config.yaml
model: "image diffusion model"
dataset: "rendered dice on a table"
train_examples: 72500
image_size: 48
horizontal_flip: true
conditioning: "none"
arch: "dit"
objective: "v"
cond_dim: 128
norm: "layernorm_no_bias"
activation: "gelu"
mlp_ratio: 3
head_dim: 64
fused_qkv: true
qk_norm: false
inner_norm: false
moe: "expert_choice"
num_experts: 8
moe_every: 2
expert_mlp_ratio: 0.25
experts_per_token: 1
shared_expert: false
patch_size: [8, 8]
layers: 12
width: 192
positions: "rope"
optimizer: "soap"
beta2: 0.999
lr: 0.0034
beta1: 0.95
shampoo_beta: 0.999
eps: 1e-08
precondition_frequency: 50
max_precond_dim: 1024
one_sided: true
adamw_lr_other_params: 0.0021
gradient_centralization: true
steps: 10400
batch_size: 64
epochs: 9.2
lr_schedule: "cosine"
final_lr_fraction: 0.05
warmup_steps: 1040
weight_decay: 0.04
adamw_weight_decay_other_params: 0.05
Rows from expert 5 of block 3, named by matrix and row number. Rows with one number belong to one neuron. Each number is 500 + 25 x the weight over its row's rms, rounded and kept within 0 to 999. All counts start at 0. Numbers have three digits each.
# up: expert up (model.blocks.3.mlp.up, 8x48x192), inputs 0-95
# down: expert down (model.blocks.3.mlp.down, 8x192x48, transposed), outputs 0-95
up.0:476474523541493507514517476497521485499491502513472480477432510507493465466497518488484533516471471510493465549498506481520503508445495516512492468498506469502466482532560509508476508482505504492555535519466521490488472485488548529437511513474514487526533456495497520486462556503453523495
up.1:500512520501529500508482508485550446530499495480502493510421529524487515495516478521503496467508502507536493493488493494518478505520511474490508509482499513501495518518507497482468473479504475500477492531482490483496504506510500526512476484468502489526494449534504480487484487548505508480
up.2:469493503462530504463479504490509497492503519511516424495505520499511472470478492527512499512517483484492524527473512458552482498505482463489466507518483486498549509509501546511476489485507490508459523495501516538502515527482455501495499543498528511505464500540470487471495489546537476562
up.3:465498552513457503475570477498499524486526490502462464520469520490537503511493522496514509527469493520508496455501519484499550490479553496453519527502505536514490506507508501452550450497499488479485498513548509466517470498492478491496520498517485522504468489476516523509542515519487501550
up.4:485523528490527529523503495515560463508510510519522511486488492512513501474478481508498487501487536479488487507521507422506508481512493493538455484504504463467513453459498533526470592479476492516503520464489529495519528460452512450476509492524514541522481473530506480527522488479494464538
up.5:476487466477482516490484525528450457498470476499535516507492515462476541494499533506465502522503483508450474516489489464545523498530466504502486523491488485558515496541510523504535473482491553519522506502485507520570444508522532528524488464513486516453484540522504505494494518527508510491
up.6:503488506538500504487493516518475511493516505483501487519513533461547455492542496509564482534482535512538515478472506513493479482480514505499532521535500525514506491488500501475544518486514504511557489471491478478425500479534502507474474542485512472512512503504502495520463526519449526465
up.7:482490475467547521507509518456491538501485499530511503517532512542522550463510515511477475498486514481464510494527460553520510482541530480505499465515494480498501515456491526515457495525510505477506543490470517527440476533493512510531523519518468464517478472528519459490512508548539520520
up.8:494469505544494496500529500479489502499546506481494481511487485553485511471518496522491446535457473490499533484489475491479506484503479521540462466522519497495506514507484532495499479504531435525537475509481533530475515472514537454467450530550500485472486493498504468529487515503478471531
up.9:467505529447516480462550492528491530492522499519471480512516504515485504489486536498548493478539467523487495502513502476531451450481463528477482500488470500490548572458519484518490520532498494482476514513551524490483497504506443479568480515462526473526530508527517470500454490458502528510
up.10:488509499426508497490510513481450467505514504501485494492517490488504533529475496508504508500562491504513492517530509520485497491540529514524490509541546492521498532515451501558482501479489552491536478526525481484464509464502485484541435513504511477509551468499494489509469507543492482502
up.11:477479529504488487518531468519479469498481554495499495470510484551490500503492528507536495472521491479526495493492509514500504453496508519478509535465495493470462518522535487470445483522526493528514509490534530494498497531534514496538478497506455496501509462511533469528478473505479490531
up.12:466478507478512532497496512481527477469429490511505494518482479512508481482490519496494499501507518475476505515507492496504511495502493457517431495478500493522498528520481555482528500510496505455519514507509522483494486529490519584512512505525473482506513516517497497486544502486530522513
up.13:450479500507493464544505504560478498508496509532517497472554489513488503553466546529484495497507494513466478514466464459535486471515495522482517554512537487518544536536479477530480497498489496518491484513497467480563507468484486548452446546561560455493525519505508517471520490492498501502
up.14:506500532443538491540509468532469496495498529507470496499536538503518522530516506503481496458498494490537498493500485464516488504507510522515511505508474512457500524499472480469475497487562502528464492492498534488490497470518508517537469506490523530532477467511496482502499508496547497514
up.15:492475485506465480507515544491533491497521515546460476501483513472482481490500489501539509505468506469528526529475545503483506501497487489503474533449497470517499513510548519473448498476497529529533535482481528466495541506518526469517499548516492511471487516513474524536480472485527481455
up.16:503543491522476519487483491509516514509443459545532477503480516485504483504475490499530545486494493479519448519493526510510515468492486485464489508456517533472532539490533482453487490513500522536478477524486520519497513507476552520443508466535497516519468525523455521502507505468515506488
up.17:487512498551504489499501492527541508525502461539457510498500476495492488495507514495504480509483553525524491496480528475546534527519494469532519512499483491487521531511531524528503529522531498514528507522501527510497488488482555512490503473455508498472453482472500505488492511473499525496
up.18:502503512500527504495565498486505470537494513464516491519499484490476490518549468500479497450524535515493447472526516535493484523491553514483504477508515516535491502492456518469474536470515492464525501523543500515488491525523413482551476512480527509541499450543499455457506484584493495459
up.19:541486515466463494500498503444527556488507500481485483516495449529527508478512527511486528480531470526475496502570531530506495466485449510514475493468487528535490520503507461500539530510500503491485508496537519515508478539523486524535511471505498493481494496493523480518533519474503500516
up.20:483529477515523505488474511486511531526460510526464521473514510530489501515463493516451491448494485566478485499490521531546553525501476488485500502489478478492485514525510510523484476479499502502481528523491505552513517503487583550530521463468476468547487505527489490502432481500497501492
up.21:489525494484479506475521442495509546483501504478497505486492502510520532450482511547514509521535430514486510500497456539519488493501508520465474531507503517479529569499476521508490494508525463461438522505546470509471511494485528528503487467447528485514487482513519496472486442493485481510
up.22:487490498461514477440495507457475548501494513446492502510477537521500487547516497503523509534464486498540551541462529553450525483464502457470521489486482500500494515503515503483446521506492501495542500491494514496467525485476489514501482507467497514496521490539484485475471463500507486502
up.23:489524474523497505556514437518481473494502494523496488507514543513497502488478536495493505501519470499471481516505459469515555551518473525481517498497508490497477505535495495500483424508518507515468495512541514552604518531510507528517482489496508499505445535480444491479494522468526505533
up.24:534574491466436511480484515518494523493494526517512519467478490508464533502503489467531509497483489508493494519483460527497540522515510454538507473485479494516483437524523500532524497485541540487525553507514456504514474483532523524521517470502464491455472468507520490540523509460478534519
up.25:466522512514503505496513493521508512527537512487521484520496552492467495522547473490502503458473477565504485520466535548479515498463523537502504487521544487493492455489477500518508553498502477469483462523521501491518500505577517468498491469472454455465522503506518506479487489495523483492
up.26:506527478513496484519504532504508536534479481504542468463489490492524448529434500495485465491490529513512499508518512493489495465476488463464503465480482472470487471470499486523466524500516507550487521507521502508468513493531525527499520523491485497508518469516446548452513465487514545465
up.27:482519510527518503487456489540487516483492505484472502484526482515488510449484491508478477522468518508489508511473507536515507539470531490533483519499546503462536524497486567484491499487491508539475484468488467532506528494448527487461492437560480483516493491488516501538496415490501460524
up.28:510502497507510481457466508484518477553458524537475510533496522493543459553519511478480537505469478481514500520487491498546504510478484484453534522487503509524491522464528496524518482485468487507506501477479549493483455497512537520489526477466514489545462497478522545522488495470485531516
up.29:486513506469505508499512472463485495484462508548481486501474483530506483489481531526484509489536543519494493512548501480545518444512466476523517512509515553495513542506475424537485510514522476505482502450536518479466474538499509494526554519465529504517499500495449466553512487489520479530
up.30:470531504513515495492492486464515483505437550539500481491525515493524534547497517535485521526511491494525480476490526500483504474540537457505501506520533507523493540529508484561512502563518474481480510551504483469497496521478469524457414505525505524499526500505532511487532514487528540524
up.31:488529507491467506469502494468491546483500466528529469531505501522556516475479495502477499546467478510520509542473469499540523494545486490496462516525519468508516506519480523536484511489531458495517493492489526503458474482493521555507511489490494474490465532498487508533473484480467471552
up.32:481500513479522525496529510456490500487501477487507499504438434517506513485528525467486510466540472467518513504513514530504478489519504448508495489497480496500500480480556532491470477518508482506505499522495500467529504542449501504514547501502467561469479494498468512482526481483542476500
up.33:495514534494486466456485501487474520514490440492517500517513464514540483501442545509514493522557475462482463558530536494491510521503468472487493507519473493490482512513493504536490500497528474493490544493497480487482472487514521497536519505480540469482518476480482530536475457456491451486
up.34:501528508475481486471524543540505497515501529498472480495481474497486516506471480503472516537513476514494503536509515536517516492481505492501531492516457470523507499516492492512487511479511543501498520506525457492447461507511478513532439533528492539500495500474446474486476482561483547507
up.35:513458497539492451472530552465478485549490511508518503491499475535503516501483510487501473491475501485529564533509504439515479453513506464498508526491494492494500487564523479532532514515490495522502499531505461536465462484507524535466505489489483495471493545524521517492534518518526495537
up.36:479510525506493492503535494478503489531481551485486523456508503544493502471507498504505467515503458506503430492496487521510487458526513474528496510485505561443488497522497495528482509508515480536517516485527521505475487482481590528526499537446521485485548499525499470510493499526513479497
up.37:524538524498531479531479498470477491506463478523515493522515489466490469494526480472512532507520510516485488531503491524532486487529490519503500505506480477473496507498516529524484487519496487529495519486488522499480482507485568511480511488490506445485517508515519537523466467474480487471
up.38:454512524477504511525466490505536515508452488508494522490526470472505537512495494484484555513448481526499491525485509491483512501496521497445519515494436458501515510513528489437518530492525473446535528478493519486509474502447541494491511489470509480488538501480506541522446517492485478484
up.39:483486479497532478461517505490537496548482496473490523455498477537510494501495528508504502521483460492507505558471484517513484480486494472511536502455511492477500524473510494480513485497506489543515529546535486537492475482457505533497484473486531477453495532537468491464498527529522493521
up.40:495527542487409478486475504508470503475486481504511537512475494491467484508484473479503485518500539507472514518475478511455547498522487521461440497500494463505491513524496516495486514475477517523517551526510491482491513491494538468472489547476505458519491477534505521509459505522470518490
up.41:532511539502518447507520493485500503496474513523496473508487493507538487478492504514508503447508488541528469561500488530500499466495557521532538479491472505494513493474559475478483521528531502482551510500548519466492431531485475483484537549462522523502512479496464541527455496532462527506
up.42:502489536469501511459512445488455530520511516543491507486499487528491486479498554489499481528487489492484510510480496490497555502530489458536499559487451485471470515468478534501494520477518507499531534489510511494529505451459539524463490496426492514488518488483538533517470509506490472512
up.43:533515508561507507513509486507500498550504502498496557500523507512536502494494488530524526478470487523517446467505505495523519491513487497544520520508485539448533489471497436532485484505528476505425480520547473495496479508508518475527487494518521481503453480502487506527524506488475495498
up.44:476510511526517482481487486527535519526483499478551510483460491517526530505462509503510489508520446510484501529496508499530482490560521491512501510473502462481508518496494494489520487507472502499556512464497480500444498539458547518459523440504506526516498473513497537544500439497429474468
up.45:500496492481498494463538471488499503528487512485563451501465492530508486474504470510497539502522515477461446558536532508513524453508496486531493517491494562526472549513499487511452523515534550514510500500543490482457516483488522482477531510510524472511496517494502493505474485503490473504
up.46:467527518502531529469542511507493500507486497549466483508484486496540489499482503513485480481463499526510445503490485492521486488465496464449524492491499517505476498487529507470566495492464504516419495479535477502498471502447513476526559512493517520515492523477482545498528482508470506523
up.47:522501509479486564487470489511462485502522498469493493545507514531498453469546447498511526503508510518508496536523492499498494528506468501520524500553516544462440449505510474524518500452482518537454494486509496470501487499491489476524511475511487457526502494510540504520454568539497511472
down.0:509450514515511528517509468500480470513530512537472496536523514487487525541474536481492534467519503496490447551491516538505500516437496467471521547511476493495452535464544491501500520484489504517459515490480466493476463476494502495557491459495510530546471448538523537518514445480458480483
down.1:459513487497505537482425481475480462476537496473515486460500532482499542506493481472527461502522491509491548444461507508543514525485532506512497494459561521507557510519503500514482471508495505480492480512530519489506495498493473515469514482506536509506474525516485505486488499475442489508
down.2:484494516535513502489477502520515477495522486535491464480496516510489512509511517477512477462516493490516489456542494512498503527519510494479491526495502504500490514492508489499452489506501544489511517462536523498495489516511457478544474504504524514536526512561504582468536499512471505487
down.3:532489490559475505471520496487485529522541472510495511483520475492538502527515515508518497444504503458483478484489528532474460535497470504497514504533485556494480516438502501461476473495497494503478536473532470477527484485490468525532513491528501503524513539544525522456475485504492538514
down.4:529512474488520523524504519515439454501517531520505486504523513505502482524510478514485513543473496463480516498470512566513490480495506505532453502486492472514504534514497475517512577518473486511543459494481454490468518449449498455493488509519496544511499468464525471493461498529522527547
down.5:483477512473471515530492521558553481509492480509535509488502495456471435505490542536479548497494515511440477506495479530549481486529520485520499489512482505415514496491496484487455433523483539504528473518515489492445469505547507500459490541515483520460512523482518502498466472478511486502
down.6:519492472501471493488501517519520516511521517494528541489482472461511528497478499536559528509481483517500519516509542499502512502477473513484530469526494494480508512517488515495461505530503489538492509497481527485523519496547510492462529464500504475480464482458529482490507485482459489497
down.7:475462512526493522488453504532510514483509479520518495474521550520512535514505509470492518484515463505465536408496492530515515498485495495489499525495524491517486516507527499495495516527519505515475484516483499521541442505506512463501414485495510488505492535480513536497539499492487504459
down.8:486451515509509504514516480462505497508537502498515486478524527528507484531491487518492454513476517481500529465498476495479490456504538461548461519510472508522529490501472471505505498463531460485466533503478482500523532466511484478514523481540494485465505521504478470503520474484492540521
down.9:516497488474510492476543517531504528490543473497485491466488491500473486531521557489526503494529522501513461501501515542550516467472558473477514470481542504492503460512549488505505511484491487511503465498545493504519504493498566465459512481488519495525464484491510520504543493531487500466
down.10:513485521477523468488490509475523497506525504510498490506469514497511462460535489527496491453559519470509518479487528476480480499553467495511502499534463486473504490502455477524520505540484556493446499534496553475539513493494481507479548488510483507506448451486523506497527504466478516476
down.11:502515520503524527501438517495497473464512479488543510476506507527514541493521519514458487527533458505486529506504479511528526453506504513496479522500511547518521509504500483509479481451537506512523473459468512487507482514512464466504464489542504504484519530520465522523502534484489480515
down.12:479520509499504509483475486506507511468484480487528500499544489475471518481500471499521495504518509477498562448466535510457530508508483474488454524491509483516507515481530468476494502472513512480466482510442509531489491511506453532538498474516518495508478513524468514514509491495470514467
down.13:558465492491481465551500508551510474518490523516506517520442511522477512458527531532477507515493495527450492516521469553529524495494503475477517461510475461479527490489483515504512494514483461509518526516483511476417513464480515539507558457557545448486472499489533487508489510491493507520
down.14:479489476492529465536467469556557497514505506501463469472469464493502505489499500477493482494504485495525516462506493555486498550511502436534525497504514478564497479481470498471531469507527540462488535500461485526500488490512439527512553482497514502512501479503460507492518474508517491489
down.15:503473524520466517550500532491455497503534506511478516500530515459508520524503491499520501508487478474539507483498545501486517503509510509504494466457489495485510509510551505460551491504469490476503480511486468489467547518519489449472532446512498516472526490465439496505500503495542512460
down.16:487538538520472533502510511487496514512439460524506498482501456480491521498507496530529533515485507503519494489483533460495465457503493508503515477458477511515517461535528511459511494465502510468509543532495477550486479516473497535529485525522461515519530502469471486486517504518516507493
down.17:491488518538469563507503498526470545484519477534466500482484518475506519512534492490508516505464451519542497504535483526510494520507479531489529473504518502494486485514518475540491505480563503493502491487492508518483474468513441507483530538489492506466551495552537516505514463523515485481
down.18:499489486470493501506606508498494497462508523462520532518503500501490491500469486503480536522502498496501475530525490469522537501513484496521506493536494458470446502518484499485538530522500489491493526511456488485505492509517546458517490503498475502476503489481533434524496504457486511529
down.19:443485492525489508487458519469492520464525480457524539460471473476512547511534485513494495527507484507520541478478525481475528465484526510480438527525517492502519481553496523496461523491506507542505456474479481540540475518483487481479471504455510495519500514489520506510487528537451512487
down.20:506529505496511493507501513482495528533497539511446529513458484484469508457542505520410504534480495567484475542491529492515472563486514507472479470476498495497460501492497533503504471554496503519527472517516488540461519493496478506467469520492482495529500505464516482491521510533495514520
down.21:501505498471508500499528468498473508580501482475489488517477493534517459492500508517511517467519512509497556472507501469536500519495483471495481487526504498481522457494473481520521501485542470565484520481520495485507551505501481524510492540479532510511497493529524462518516531486487499521
down.22:507486517499500503449473507463507552485498528464468506475469470542499531460496504496516513485479513499523533486517508459461439496460500544452521504485532504490484487492510517510534519504514526509488481479520499519537505501497494496502482488473514511519460497501494530506533520521491484490
down.23:525497534507486500552526457497514474501494505532503516512504483520471492516497532522497497514510531514460516502495470530525450543513526482483529496479474477494485491464499502472484428481486479498540520529505491543386518515492499527464495515481477494497536510502453481494503485537529497541
down.24:458574525457455515491486515516515530504482511503526469508518504504481448499504486489523493519485506500515494470508450470492462499513490542550511514473520516480512546487514540499497515495543532498504444504506542496498485492521490522471495534509457501453524490482501467486490508516487457524
down.25:515514494537525510485515480514503525502524504486514499494492454470496519490443493479507473505485508566499497539535525449483496508467483444485526522531461507492504545497472456526497547479490511528466541504476518493515502520577457483535513527452474448501498499511519489515529497498492491462
down.26:469508522509517471526538508505525516490469465482536531540514485507501567450541469458471483495522461514499530498494508491480516499518468503476503545481502474519487515551490509521548514488508505469521495512493514514568536498521523545512479479489494512511480463497466491556490515504526461475
down.27:522527501494516504492484477530513490506485538472508508522511509511496452551516470527464507510489499524493503497509497468511501520455466519561515498477459503525526472525463478479502511478482511459555508485490525545491514519464516474505529574554479474503519499482510462471497591497534518525
down.28:497494492486548469463493520479489484457436529491487502426513444504537533461478514508481549512486532473531516492502493511554487487471510527482536468483511507483498474533489526513480483515483509516507492490477458506503477534489496508485456512471509482553495500492528486496488516508483448531
down.29:513506509514503517516422473504482487521442516530470460491531504494508512514508534506495481504515456456466507530477495510513473450504535517517513509512493537519535459485476542537516499488494474529510520446539487499525510508523504492474445482496528524507515460517447503433458488538513509506
down.30:541516504534489491474483484468499478480464510508504498558482503506512475442508494504489512468506526451531484485528519491444511479533463535508506511520482478473503475454480507556522488442518471501488498535465531470494500496465529534550592485535511500489488504507509516516477488509514489497
down.31:518527509488471531478507475476492519507541498557494576479458505517539496522513510509477467458498535518526474517538455519536485496502537518510473471532469483479477503471463478531494500526536455499477533501519482507528479479511556536491504533502479493494532535489485491458508512531455521558
down.32:539496475473509506503526512464505507513513515493514494497555555508486475513488511492463517558518523460510509487468504482514518483495505557505477488512502491491501512521529485493518487494483473511570492520480501471470507532465520486467478500506475538458501480485502482530460513508569510512
down.33:478509482465482477481478505493544535476503462519502497494467529514521529477516537494525498504539512471482449520479516480482483508525517482470473482517500528475465479488481476526487504514504472521506483477501510468510485464522492508485471491482539493487461490523507528455528526548509558509
down.34:508534510479488493474514540509471503516504525489475495488514514499470479496514457504466503463492530524495511504504479460502522501475490492487498512528520459459488500478484501513502522523497534493517502507508527501537479545500550518458534481553460531517498498540464485504506516424460430495
down.35:493461505521490456495526554487512485500502518497516491495517533544500474499504512491491492529467479474526556489466509556509531455496505529514495470472515493511499510458528529531473512497482492504535495533485536502501488498511495496502498512484481489455522527460543476524453474476545495526
down.36:516505503495492507477557492479502522500484488527481491545495519518498474510473513465510468478529520498478443521506470479473518449554528507529494489521520520520502490470506496485536496494512500478444524481533491469507477482480404519515473481487532520491482513524471468482510495468515549529
down.37:483536491515524453532519515455510452516491481512519488505447503487501483484462452513534530484543499488484477510484519449500517481525511468511508523555497490519512504535509510490483463494453492469529541489528482488542476502512504499526480496505504471499488520541513539509485522484468512476
down.38:540529488459496523506497494508450516519455498496501497520470526459508462492481497500503559503461520515516513473493513480503498466508480497446520478519554464490510482486536548448519521513525452558499461479490479500484482509448504505477503488469534500509452494525519481481526484515513480492
down.39:495478493475530492490495498507469493489476485436480468536524498482493494489484504495502505462468496495511523559552503490524511493515485498525529528466492502530497495532509515465482479494468481456424472523523488526479483522480568509566526509508495479436524510482493466531484479499529516500
down.40:501516448480457457481489534514541496522465484475481469494527497508461503468533470498507468507518469482483499507476491482428497497509534477468449491502530528505494497473477539510545532531484561470510452522506534482515528495497480479503524449494533438500482492452490499519512463471516489468
down.41:471507453514519505513516490495503482535454505525466493550512482464514523496462500534533484544509535571524497476512483471465527495491437462510516552490493521496527521547552504447513527468506467512435498505543472515460475516505545493532479486472505521476487463497491504505515482478487462475
down.42:490479478493504515487484474449538519509523518538502477540518479537500509522469531506500449479486482488454498507486504518461467516501526520521476457479532496528493480549487487509497533523537469493500533512521523477455509456494490510518497484425469534499492520508509515496543494487526526529
down.43:477517518578502480520494489516486498457512484501466460509463490513484483501488499494493494521470472522520411552496511512506511514492504487505508492507508555519516504502500533512494503482510489485530513496552521505512493507505497479517515524507549497512517521537504523496453505540493508497
down.44:509520523535561492486522491529478510471482519442542485535483482517517477499534519524501478511522554530522513511528493512540521490513458496514504528473497479499513501480485499461467485482492512509493522445494513499521515535472486464524443532523488532526508518508489531462479574539459520502
down.45:479484502452493506476555460455517523515543512463549521532558508487501507515470458510506523508490500457488454528487498494500486463501501533504446501504506512489490477522483495507552507500514537474495517507518483497560533496520533483536497486494533500509501509480481477514492505533457545502
down.46:539506473504502502526507537524483472474478507533443508501500496505512520489557517479478493478496490520500461542497495512509530504449492514457518520466490470493447509491532471488440478499460526492519502473501529494479472498497528495525464510499470510475517479522521552537460510508481464481
down.47:478479477468502581505492477517515498521519484458489512473498475527492533532425455478511509470511485518495518542503497518498517540504502487525521508543487523527459557472512485507486502537489520483527476495450483485479504478511531500484521506508487464507512498484530463511534433456519499473